config.yaml
encoder_inner_norm: false
encoder_expert_mlp_ratio: 0.25
encoder_patch_size: [8, 8]
text_encoder_activation: "swiglu"
text_encoder_head_dim: 64
text_encoder_bias: "qkv"
text_encoder_expert_mlp_ratio: 1
residual_init: "scaled_by_depth"
final_lr_fraction: 0.1
warmup_steps: 230
Rows from block 2 of the image encoder of a small contrastive image-text model, named by matrix and row number. Rows with one number belong to one neuron. Each number is 128 + 24 x the weight over its row's rms, rounded and kept within 0 to 255. All counts start at 0. Numbers have three digits each.
After each neuron's rows are labels from the 100 images, of 14848, where the neuron reaches its highest value: "responds to" is what is common among them; "lies over" is the class under the peak. Only what is clearly more common there than usual is listed. The data: rosettes with rotational symmetry.
# fc1: MLP up (encoder.blocks.2.mlp.fc1.weight, 768x384), inputs 256-319
# fc2: MLP down (encoder.blocks.2.mlp.fc2.weight, 384x768, transposed), outputs 256-319

fc1.750:108102162123115112108118116145125122111076127121104097092168143120123165121106092106122122131147146130082126157131097157145132114137140142123115127131149088132150123135088133109124159136147154
fc2.750:130124174106111104121147111203173135126161147131095160164120158127127115115150119139122159094058144130160109117136107137143129133114129141137139144178164158121124150138146163128122135153112112
responds to: dark
lies over: backdrop

fc1.35:113137114176150148116098135106119105145129149108132162125135116108102106172133141129171180173134144123096102172137118119149163085107118113093166118086121137100138071119118133144103149127130134
fc2.35:130112151132129141089083141098122150115121119102139150121074142113158097123106128124182082130124124099122130106122129114124156125103149170100123150099141139124111105155094120104150146140158184
responds to: cool
lies over: rosette

fc1.500:125112169094151110131126123134104125125144110111140190126156171130140129154197096121133050160116111104125099094144125134098108144155146142125146146146142137134097169135123152139133172145154155
fc2.500:125146140102121165131141140136128111121138076092142060105145165105133139139158136143122172150096111150138160129112155140165126112121091135124121117137117132115125151146131135195100139110133105
responds to: pinwheel; ten-fold
lies over: rosette

fc1.428:105150140116133136106140136147109153137129099132101084134121114144140129133111100118130123090157097074144134141142110095151160131123132126087140112096144134127143158115087154128107129111103143
fc2.428:097099136116120129120131140206107142129123128124114141116127105094169101120154142131130120113125118101121104127109108115093181146127154126127134122131115121103094120115127085114109131123125173
responds to: dark
lies over: backdrop

fc1.562:154132126143190111153124154098140124128117120096102114129130139076150115134132091148122100169119141125109135167164172117150146119097088140138117177140143131104149078108157104161135110161121138
fc2.562:166169143119122137145112127104151101119121150068152136160150132131111116111157154131141079122099099135141120123132141125075097121141163114147124120126117138117103130135164122089127150129143124
responds to: vivid
lies over: rosette

fc1.722:158141124127119134095112185129120135144147136141132129097142125152151098129120143140105126136096093140128125127157193104169106121134114126121123138149196109112158156107143136144149132133123159
fc2.722:078084138144091133150109126125081161119148119143109148122134118095114148142161115139119142149144135115161095126150159174099144094086115183144091136105153122136168161086102150129131112122122147
responds to: nine-fold; pastel
lies over: rosette

fc1.166:149146136106135124123124146167128113126163118160114171095141128124138144143119183162140127155164112119138138119143149153110124154185097126181132164103151190102126126125146170141142112101112148
fc2.166:142130132141113128142138100099156101105132121094147108126126120150152102164121125066142121111134113126169127124105155146106167129102109142123107141118116122140195151162111117130109186146132125
responds to: vivid
lies over: rosette

fc1.614:147158170100097116123103112124133104158131146091120132140110154117101217139112144154126144169162122152158109105088136153102139136173121105141116156148122097089118124095121128155128124139157157
fc2.614:146126152083115150110115118152112096140136137123116051138156140150120123123110152147109162117081122131123122114122136143128144118127079109109079113125109136140149133155116113153139133127152106
responds to: warm
lies over: backdrop

fc1.93:121088132086149139153151126094078118131110124105162164146126132123185146121105147097085135108120130112142154111139141123166113110105128175103104091084132140118114149134134120115144110172105122
fc2.93:129111108142106128108084133105122102108155127125141127116163112115136112183161142123151089149120154138174071127124141136116169094119153140164147140103148125138141141154112134123140167139164109
responds to: eight-fold
lies over: rosette

fc1.155:107155154126113177154124160138137105123136132144107109128112136115090134180098122168138099133152117106116132129155126109133112110111109125164176154095152091142139117135113130131096129142158142
fc2.155:123138123144123130150153116144129098127134141103128105140169126133131121152169151066154143114137108120151115120148142166145122097098139113147139121096096147129122143118147128138100172096133137
responds to: vivid
lies over: rosette

fc1.625:200161117168124111123154157167138119083147132087144128149110099130086130100109134144102101141116139084117163141090209114159100131133126076099116143120115149120096167153141153135080130181111117
fc2.625:154124127139147145117105162120137138102141167104142122125119136187095134186136117135082102127170157124125103148133119125149112100121135096134143132175117175113137132125144139142118151149134102
responds to: nine-fold
lies over: rosette

fc1.651:149134091098123139142130161118076175079154146151142116122116116126078150172114099139119117156124152114117192150101138138112159110080129139136142137118127146151185101157156128130113110188064144
fc2.651:100137138144092118132123087153142168143157143154102135114152136165049136174152140136096118117123095110107113119123127105112119098133145118118121106156106132131126049156165138129128128112102119
responds to: grey
lies over: rosette

fc1.293:130134121109122089145106093129141089109144113140115104163131117082149121129116137122100115118161080120104083130086122141158121127156112129146157112177144104150157122150162081154147112149135143
fc2.293:120139117125115106097131124124130072124110156126136100105167096131128152122121123149152129137133155112149088141153137164117114110135142152174091086144104148121117120148125119116106133124117112
responds to: ten-fold
lies over: rosette

fc1.361:117155134133106125152139150103173141132159155110116124142132089129078130176125101129133117144146088128182125131126122097107148115161102149143146131130133118182189105116139111137129193160152133
fc2.361:123137125161128077095142113076127124142125132082124131151102119117088137096103121112106156135129090145156152137134130127124127103030127117133088122148145134107093150137123117146135161126126113
responds to: warm
lies over: rosette

fc1.515:148089092133122099140115143174111153146158134139115137159115118156154133130099122139049123103121096139123157144098115126127118159107188051101172116126132121115097140104123075108113130116124146
fc2.515:151123102162114100117096142168157120138125117112102151121100121109186138143140151128157122095145130138125130136141093141120112138140169098117131158142103154114115130136161125138113160130122103
responds to: off centre; dark
lies over: backdrop

fc1.725:128147145118136148121107121087151136118171126111136152161177141130107212126133086104136129130164126119107134102163114187099135173128114099117111149125124149098099145123078121129135081148125140
fc2.725:130222125121111122125138122135104133118137154145118095125171151157183092132108129150119138092087104134213108145128181092130124153147133116136122120149149152129152147119157111121134128105134131
responds to: three-fold
lies over: backdrop

fc1.165:118152113113045203112090138120183145112111127097114148141157101146081110136135111095159150155138180110134165128112175159095079120125127151090158133153096135180105133137151110104116166142091131
fc2.165:171139129138153082125143102142140158107133125131132158181127133108091117208131135142073113130153140137121128173120113099125113105054142061111135137158143131127108096146136132153119196137072096
responds to: nine-fold; grey
lies over: rosette

fc1.146:125124136138095112141145123153129136107183148125152049145096137129126163143113136162146092074134115123151168083110145131113129095131133137174096138145161121095085144126099108145139132111125088
fc2.146:130101073174144135139128132157108129170157143121128129112138130118134179106080137085126155126097113151141133129169121139124086113147179077100120168146142137106127125159112127135111109119082128
responds to: pastel
lies over: backdrop

fc1.761:157162128171088112104143174121114098103127145124068131180158166114122111153139091166132086113131118104121097121158131080123111157124141101107152118135137142121183159141080162113126120136111095
fc2.761:119164123156104135136152152143159143140116157119105128146112116125095085115121143128120133122123149129102137151099119160126156167079124117153132085115152129106138137106125149112111131069124108
responds to: cool
lies over: backdrop

fc1.403:143132118185074117102121113097107154142125135133143134180110097146115139136139090113154150165114138178120134161137127113082113117173161151099141130133154130114140126137133095172146133113120131
fc2.403:119148125101105143173142102102128116162154128132161116126189133137105084091136138147085118116135162120144136126177131137097112101121113135134153121147110130128122090121098123164116131081118139
responds to: eight-fold
lies over: rosette

fc1.624:106163106157165143125122097120123127097159093166129134130111129159121160138150118133121130117134100152119156153113153101145111147096130153146120138077137112086131133131164144165110139176142087
fc2.624:132133132167108119142125124117158101141140129054161131180128119136153099133175135123159156161140104118147125100114174105131134108082132079154122140106102114150107130153132122136122145162157083
responds to: eight-fold
lies over: rosette

fc1.444:123142124140161101147146163144146150094114136147176177100146123139093116114135152150143154112130091146150131163132139115100103108196117135142096106119140155120129115144150172135161113129168149
fc2.444:100130117104157102147118121143089156130144111166113128130109147137092128137142144140137128139144135132121121107184134115108106106078099136147127121101104160122150020098087176192121121120108156
responds to: nine-fold; pastel
lies over: rosette

fc1.732:121108114134128125141129116113127143149118140159113089123131129112133127124108142105145107136172105123164127090126132154093098051119108118081148139103110126129165136150028113132137130116129167
fc2.732:101078162120143118126152159181153141135092155118105128136103108087116123109124139129136142119155141085140134146097119121125162126149112143076147146144104127148081115129080120160140139147117139
responds to: dark
lies over: backdrop

fc1.374:121125160117141129094125148159109119164076111140101091102153119101127128126111105143146103121190127076120108120124110148144121144124124121153124099111174190139166149165077138138131114114144128
fc2.374:138114149138124139125183121185170122095145131116116139130145139094177137124114139105114113098077132113137118125136097119109146145124169126131128119129155189116091140150112117165100145073086150
responds to: dark; cool
lies over: backdrop

fc1.11:075136184106102150168135144105123089145185160167123097153137130093131141095161164153135119107149184133083156137119123134150131109081129113121133097139119118114118183073130139113143152122160130
fc2.11:146153126151144105136169122130138093150157157158110161133152146109126089100175130138142131113159112127139155100143143118123158122126123112117116088115113139137087118119126173135131145153129146
responds to: vivid; nine-fold
lies over: rosette

fc1.635:142067118111121147152110138111116150154144077107122066061025140136106164132158168098155131158135130138098149091140125152111098142139124111121122142109132158127118161134148129128104111159139206
fc2.635:137160108118149106144155123125162108128139128102117144108173133085153157127140100089069127126153120166140116161126110121159157119153148163150097129095116135138171122168180121108092118113142159
responds to: earthy
lies over: backdrop

fc1.16:104140155114110101122145133122137142087071123141123091096111132115135174130108139091119144085159131143129146137123131159123091100132083117139144111167119156077104137123100090093171105143085094
fc2.16:146196121112126108151167163145109123128137206114136138155162166182128081139080083101110106141123148143214127126150120104100102134130127125154121113166096119157163106118201137151143119142095140
responds to: off centre; pastel
lies over: backdrop

fc1.634:115143127140106111121130137084125097143155165098092111117135079105089149076100145130125117151127135110112120161175149138112081126139134141144137107156142134122117089103158175112150144113117149
fc2.634:130133148170127131113141128113169130152132137111106144151131181137134121132102144170105116136188135117118071095131127124118168101111073122162135128171136099152112088138175095105122152117139097
responds to: eight-fold
lies over: rosette

fc1.29:129173119112135133121137137115114142144097135137067144066090151167151141128149113111086105105164129096088139165112121119168117123131154148107122149104157149134093145118050135124122137117118108
fc2.29:174132147124102136141108161211144136113130160110125152125142114155125092135111108128104151104108163126124092103120122143087125186131149117130169112144145135144157132114141136117108122086116133
responds to: three-fold
lies over: backdrop

fc1.200:183146140114094110111110075125127121127158135103162177105169106114095139060156145163136114114134174145113139131141127141120062115158143106117147129133115112140101133106151149103116141144118143
fc2.200:167166118157138118123118150131127119123134135121143108142153103137111152203118171111152113126150143151095144151152131107108120146084140126098141142122130123128127142149127129113132173131086109
responds to: ten-fold
lies over: rosette

fc1.328:120100137143122139119152129162108100141175142167128126142126111126124135090112153153132162171103141134134119108123120103187143086166147171149128137147172112110145053125149124139170133104133109
fc2.328:199125120141133124154155151115098179139124113125147123118135087125114133092128135147165184117127154108133141128121130150131136120164125155118125141192128138110120116088108112120143108140101192
responds to: mirrored; nine-fold
lies over: rosette

fc1.136:146108136082142130080120168160134088142090084115120085107141126150139130134141155135160103149118136118128121078120146124104108138128154094089143144129120179118133141138069107119128158115131161
fc2.136:138139123131135118146169097133179103142152137117083124104167127104209141107114137097111111131135131136142151113093130147140121145161135149112113089111133172148146129148144120094091129086087134
responds to: cool
lies over: backdrop

fc1.178:115133124145131109130112121106149141154117141082116153178108143150137081145144116107132075156171136108094135146136108121081128102114140130100141163166118183075109077131097159129074132185105152
fc2.178:133092146096128104101133144147148115132129111101120119107138110136160101141157135129154219121178134153067158185139121112145115141120113140131147119121113132143099112128114122115120144128146133
responds to: pinwheel; ten-fold
lies over: rosette

fc1.181:091104144158115194130157140120098096125141132128150153115122099122114144135163152125151119133143108146144118100078163134133095119172156139145162120119102122136103149045145172125128089127143098
fc2.181:125171143118146095144114101143082091127167116101133166108140128170190110097112124120124158133114145136144158116122160163150121134125095108175129106115119123153105154136127122139149116120141150
responds to: vivid; nine-fold; ten-fold
lies over: rosette

fc1.298:109164177165112138112094142147144157122108133094157122151119123116145167055172175116136127120149141144125111115182089135137118124114127150113086083151144149140127116109120137145130114163167097
fc2.298:114121133150103122153082152154140132146157141149114090131134141091144136102145173151143100139143135134114130153139115180111122148076121114111108092090126127156149100143124149110097149132106171
responds to: cool
lies over: rosette

fc1.194:072126127123126087121128176139131201157123140124137105103136113150179149140139153151146101090105159122130123134163124124150118105135127121159120112155102119136150163149147112137147134156070124
fc2.194:118120113142103173098115090116143150141181155155126131138158119169115118251098133108104134114134181113091145104073142095126109129141147103094101146108127136119142153161111104145110141130142114
responds to: nine-fold; ten-fold
lies over: rosette

fc1.5:162125095118137121170144126182099166129064124131102131137124154155119115095141146160127125121134154101086117120163143040131135117124140110138146181116147125136106123111175129152128108138059159
fc2.5:108137111157130137112171124113128132119136136110117085141120146102129103126096159105142168142141132096091109162116113124103100134110136151121109184127120089100105138089122151179112118137120133
responds to: pastel
lies over: rosette

fc1.539:118112158123058115149139134163177109099128106106168098091135116125135129127153120176094123158144173109132088143136119111130122116141098126088114116145163139109108108135106119115115178194070132
fc2.539:143116103154121115125149194134144108099142138090119118148154116148125128088163104120173130120119168128137116119115120125083150154123097158145162085137158151186139143115092121120139149155121121
responds to: vivid
lies over: rosette

fc1.229:140112108116093094141117122130150143141104177110152152113099105115177171109126189121066102129094095099136167113126107115149124100127138123112156103133144150122110144151115170136109097160158149
fc2.229:162127120106113070112127117139151078137138134098120146151136103080147115151139091114146125127114137115175127092139140135123095177130161110152127126169095135170129177108125164090103194147179106
responds to: seven-fold; grey
lies over: rosette

fc1.734:131120140150134125120133118145132090120099138185123140147161105141151148151121158143088175122148145130103170130114167121132067094163135151127137104125122132148152142107139125123144163157122157
fc2.734:117094129137136113157129106088188080100125156139111097146137121159110103128140173123160099118175180091152097099107121143120157086148083178132134080103127137141142147121117135147093139112127148
responds to: pastel
lies over: rosette

fc1.646:112162153126109112112108143115126136135048123132091136106137160104131177135125125112115129127125134090086099138137127125132095153105115159129135131133140143094159159133076119117145102138115115
fc2.646:140153126108096116142137166186138147101155182107109140154165131149118100124113095107099133096090140142168110126136111138108101162129142114147131097133126144153135103116128129113136117107118104
responds to: off centre; three-fold
lies over: backdrop

fc1.521:153133137145112119116133112115111132126147144128141156146093103103119142133142111145140142118117137134154157157150109145096142153122129080171134120110127191101138088117144148109153120107153098
fc2.521:110146109112099136152120103125122085110136122126104146142144131141179133165148106134122134121152141140200111132086148142145126134145134118159127120129124104150156136133107104118093092116119156
responds to: dark
lies over: backdrop

fc1.708:171123113155146143156189112139094125140125133083072117129117133169126099115163147095127119148110128102105124140162119141120178085118092141114098101093120139112111156117081122159130090119134150
fc2.708:153101119140124120120150113159143181149116133131102153139134154136132102158125125069087143120128146140119113129105102139136132174134161122100117093145130071129110145110136137142142107122147121
responds to: warm
lies over: backdrop

fc1.143:129094118071147123126126153176133163117149113138135116099144135175112118149129144158166097118150131127112135115137166155131126155108146087142139146130154118117164147122128135104146105166150143
fc2.143:105122123143169134125188129123126148150118083079088146148167138070162129128162159084165113152131124115104111129091097171153124110115167125126119149120132165131113110149135158108137163130102183
responds to: warm
lies over: backdrop

fc1.452:128137145130144079086100157138160143144136119125126145141115118105122137091091132149113109139124108146153050113133112123153094155141136128126105132127158098086081133104130150151161088080118129
fc2.452:138133108156093152121096126131146095141130145101073088137131146145145161133122149107100166128171122124134118128177104122106159128172138147175092128183119120156098084128118153081121130117114127
responds to: eight-fold
lies over: rosette

fc1.702:114149104088109129137117138123120144104082111146103139033102124151168150106111108090110134133152119113099128160107136128129092171107135150111141103155109119095098151124055124097157119124104127
fc2.702:158192126118124138147139161182119121103137202127120138143178132181100101151074076123111113123106144141178104115146111116107089160114115129155129106146100097139154124119173116142128104127116125
responds to: off centre; three-fold; grey
lies over: backdrop

fc1.613:127168144123163092171126089141129130109139113148135123153151172074092119108141116092139152117118125148142068057177146123099113166145176069113097115098119105144123146101088108143136128097079145
fc2.613:128151130126094111163159094119109125139137134100131060101123153108173127144154099141145128165143133116193140088171167076108139137130116138129124115113148169118157106140158105181141146135115153
responds to: warm
lies over: backdrop

fc1.88:126151140135142198076136115132165075128161150116143129114116098160051105090101160138140128119137119128108107151086200110138138139113134135109134094152127144097113141120162111102114120134099104
fc2.88:151130140139158130121134108129129100117160135145114157146131122101161160214132165145097123125170110159140122136099148154145096105133172091112132123153144119171135119147142133117142173160150137
responds to: nine-fold; ten-fold
lies over: rosette

fc1.96:118157136110114127151149150093124154138130123153085121088073144150136139122120097089136130088149137094112111146114132150137136148128144126139132111105138143123097174147044102106095104134132127
fc2.96:160170134126103148141138162194146134098145165119121113132159120152115093124096104127128129101088110134154102132152129111106124139131167116144127129146142152133162107106118142129130140104090122
responds to: off centre
lies over: backdrop

fc1.667:128136151123143114150129096142145157149115146080075137149136147125136122126106154098152160129141151122120143135105117128113083126129153119177105118153097137068135160107124147105179142126118138
fc2.667:101090148086126083161103170130124132102098172112123079131120154104178134125142158103123132157095068110131131159144140203133141141120142122138120123124123156133119149145098127126122162151140138
responds to: pastel; vivid
lies over: backdrop

fc1.609:192145082151141144117094085142163110116124094113118156128114121118099138169132106142104118154164165150152120137107168129108073144164098142111120128120138121159122128120123099142151129162137168
fc2.609:165129161141134141104149159161111142128156139120159092124127137115088115128129168106066086119139112135126101153152143143115146141078155140123135157171117137145152085120113113152138168112030130
responds to: nine-fold
lies over: rosette

fc1.494:091136145141120158068110141111128169138151131123138186133151149145112171110136130113104155123131134150149140065100176136134077155144118115110147119157110135106162121112098174144111152123101184
fc2.494:112141098158129134147105149134122123118125097149138197110140125152091117107094139121134105136125133119136136125138136146110095160150122126124145120132093107099134164158135145112149101135142127
responds to: cool
lies over: backdrop

fc1.553:141134102127137077156144112126142139152154128150127114103137165129137085139127099160158145155066133118111125138133127127110135158124144128138136103149147158136107149170101138110120139131167122
fc2.553:160129136150131134144181106129187145131130137124082128095146121104133182137117128099138103160139122099169142081118095169145130119119176135106111120132148134128126130122129122116113103152055116
responds to: dark
lies over: backdrop

fc1.275:111124144088130170104142085127107113113116132145112169150120100092090115146155118125132187131137127101107106134138129181135184114085155137113153106116168156085132134094116178161102121178124158
fc2.275:170090135157089136124099134135129151112162133152129175132154146174088121127104146143125125125133163154096130144146142116104142144122148163107097143112106085122097110131153114037134100129150130
responds to: pastel
lies over: rosette

fc1.368:116150118133147144137139163130110115140116138108131106127069127141134121102088120126088121085154099140168105131157123098131153115151119172111092144139085117123140131137080150101164158113133144
fc2.368:115065106142119082097114173162124116147131069154137135132108101119139094125119111153147147139134161125123124147115121137072127161128132126118131099119097142136133115137088099091151137125111151
responds to: warm
lies over: backdrop

fc1.762:121145143137151091206137153113132134167174097156135128114128139102195160054098122111124161131123178127136119152146147107167150103096133116083085117143130131115117118156168163158132112145127133
fc2.762:132139156113073100102167167148107149173096127147106141170098113144156132125138164151149116114148104146132157121109122152083150115177118126074141148127121158161129173088129128130144128140137123
responds to: grey
lies over: rosette

fc1.264:136133172162094137144181120155114129123165136175160156165085104144126133098103134142130074145140113113120113136131128071139121138104159149147122124105114101177108089121157162124168165131157141
fc2.264:152101155134150145113163146134102141136119087124098124141118142094135110086084079132160123155113098117113141110051105129134101134091120147157124127140143157078147095108122155094165099119080192
responds to: mirrored; ten-fold; cool
lies over: rosette

fc1.502:131144148149113165116156097134119113142137130159161090144148101143134153128130102123163093120112131099121146148135098172145150165144138100128095098138134163068087148110024126155152112117123128
fc2.502:135120107149120153166163136141108098111157179134114104122131138161163125108110105112120122133044095122202097098143133093143115095170115110117118130135115143144169128148098128130126124112134130
responds to: dark
lies over: backdrop

fc1.237:155127156123148131164095123112141113142110117084139107140105138146148126120125128140119150095133114153097152148129144148101146094157133157123147053107111113124128145114143173130140121135133138
fc2.237:113115119122134104125129168144112146116124134098105089133132120091124096113222121120145116150125122119169092122133131118103153150097149105174100105128137119146115133099118126109117125160124120
responds to: pastel
lies over: rosette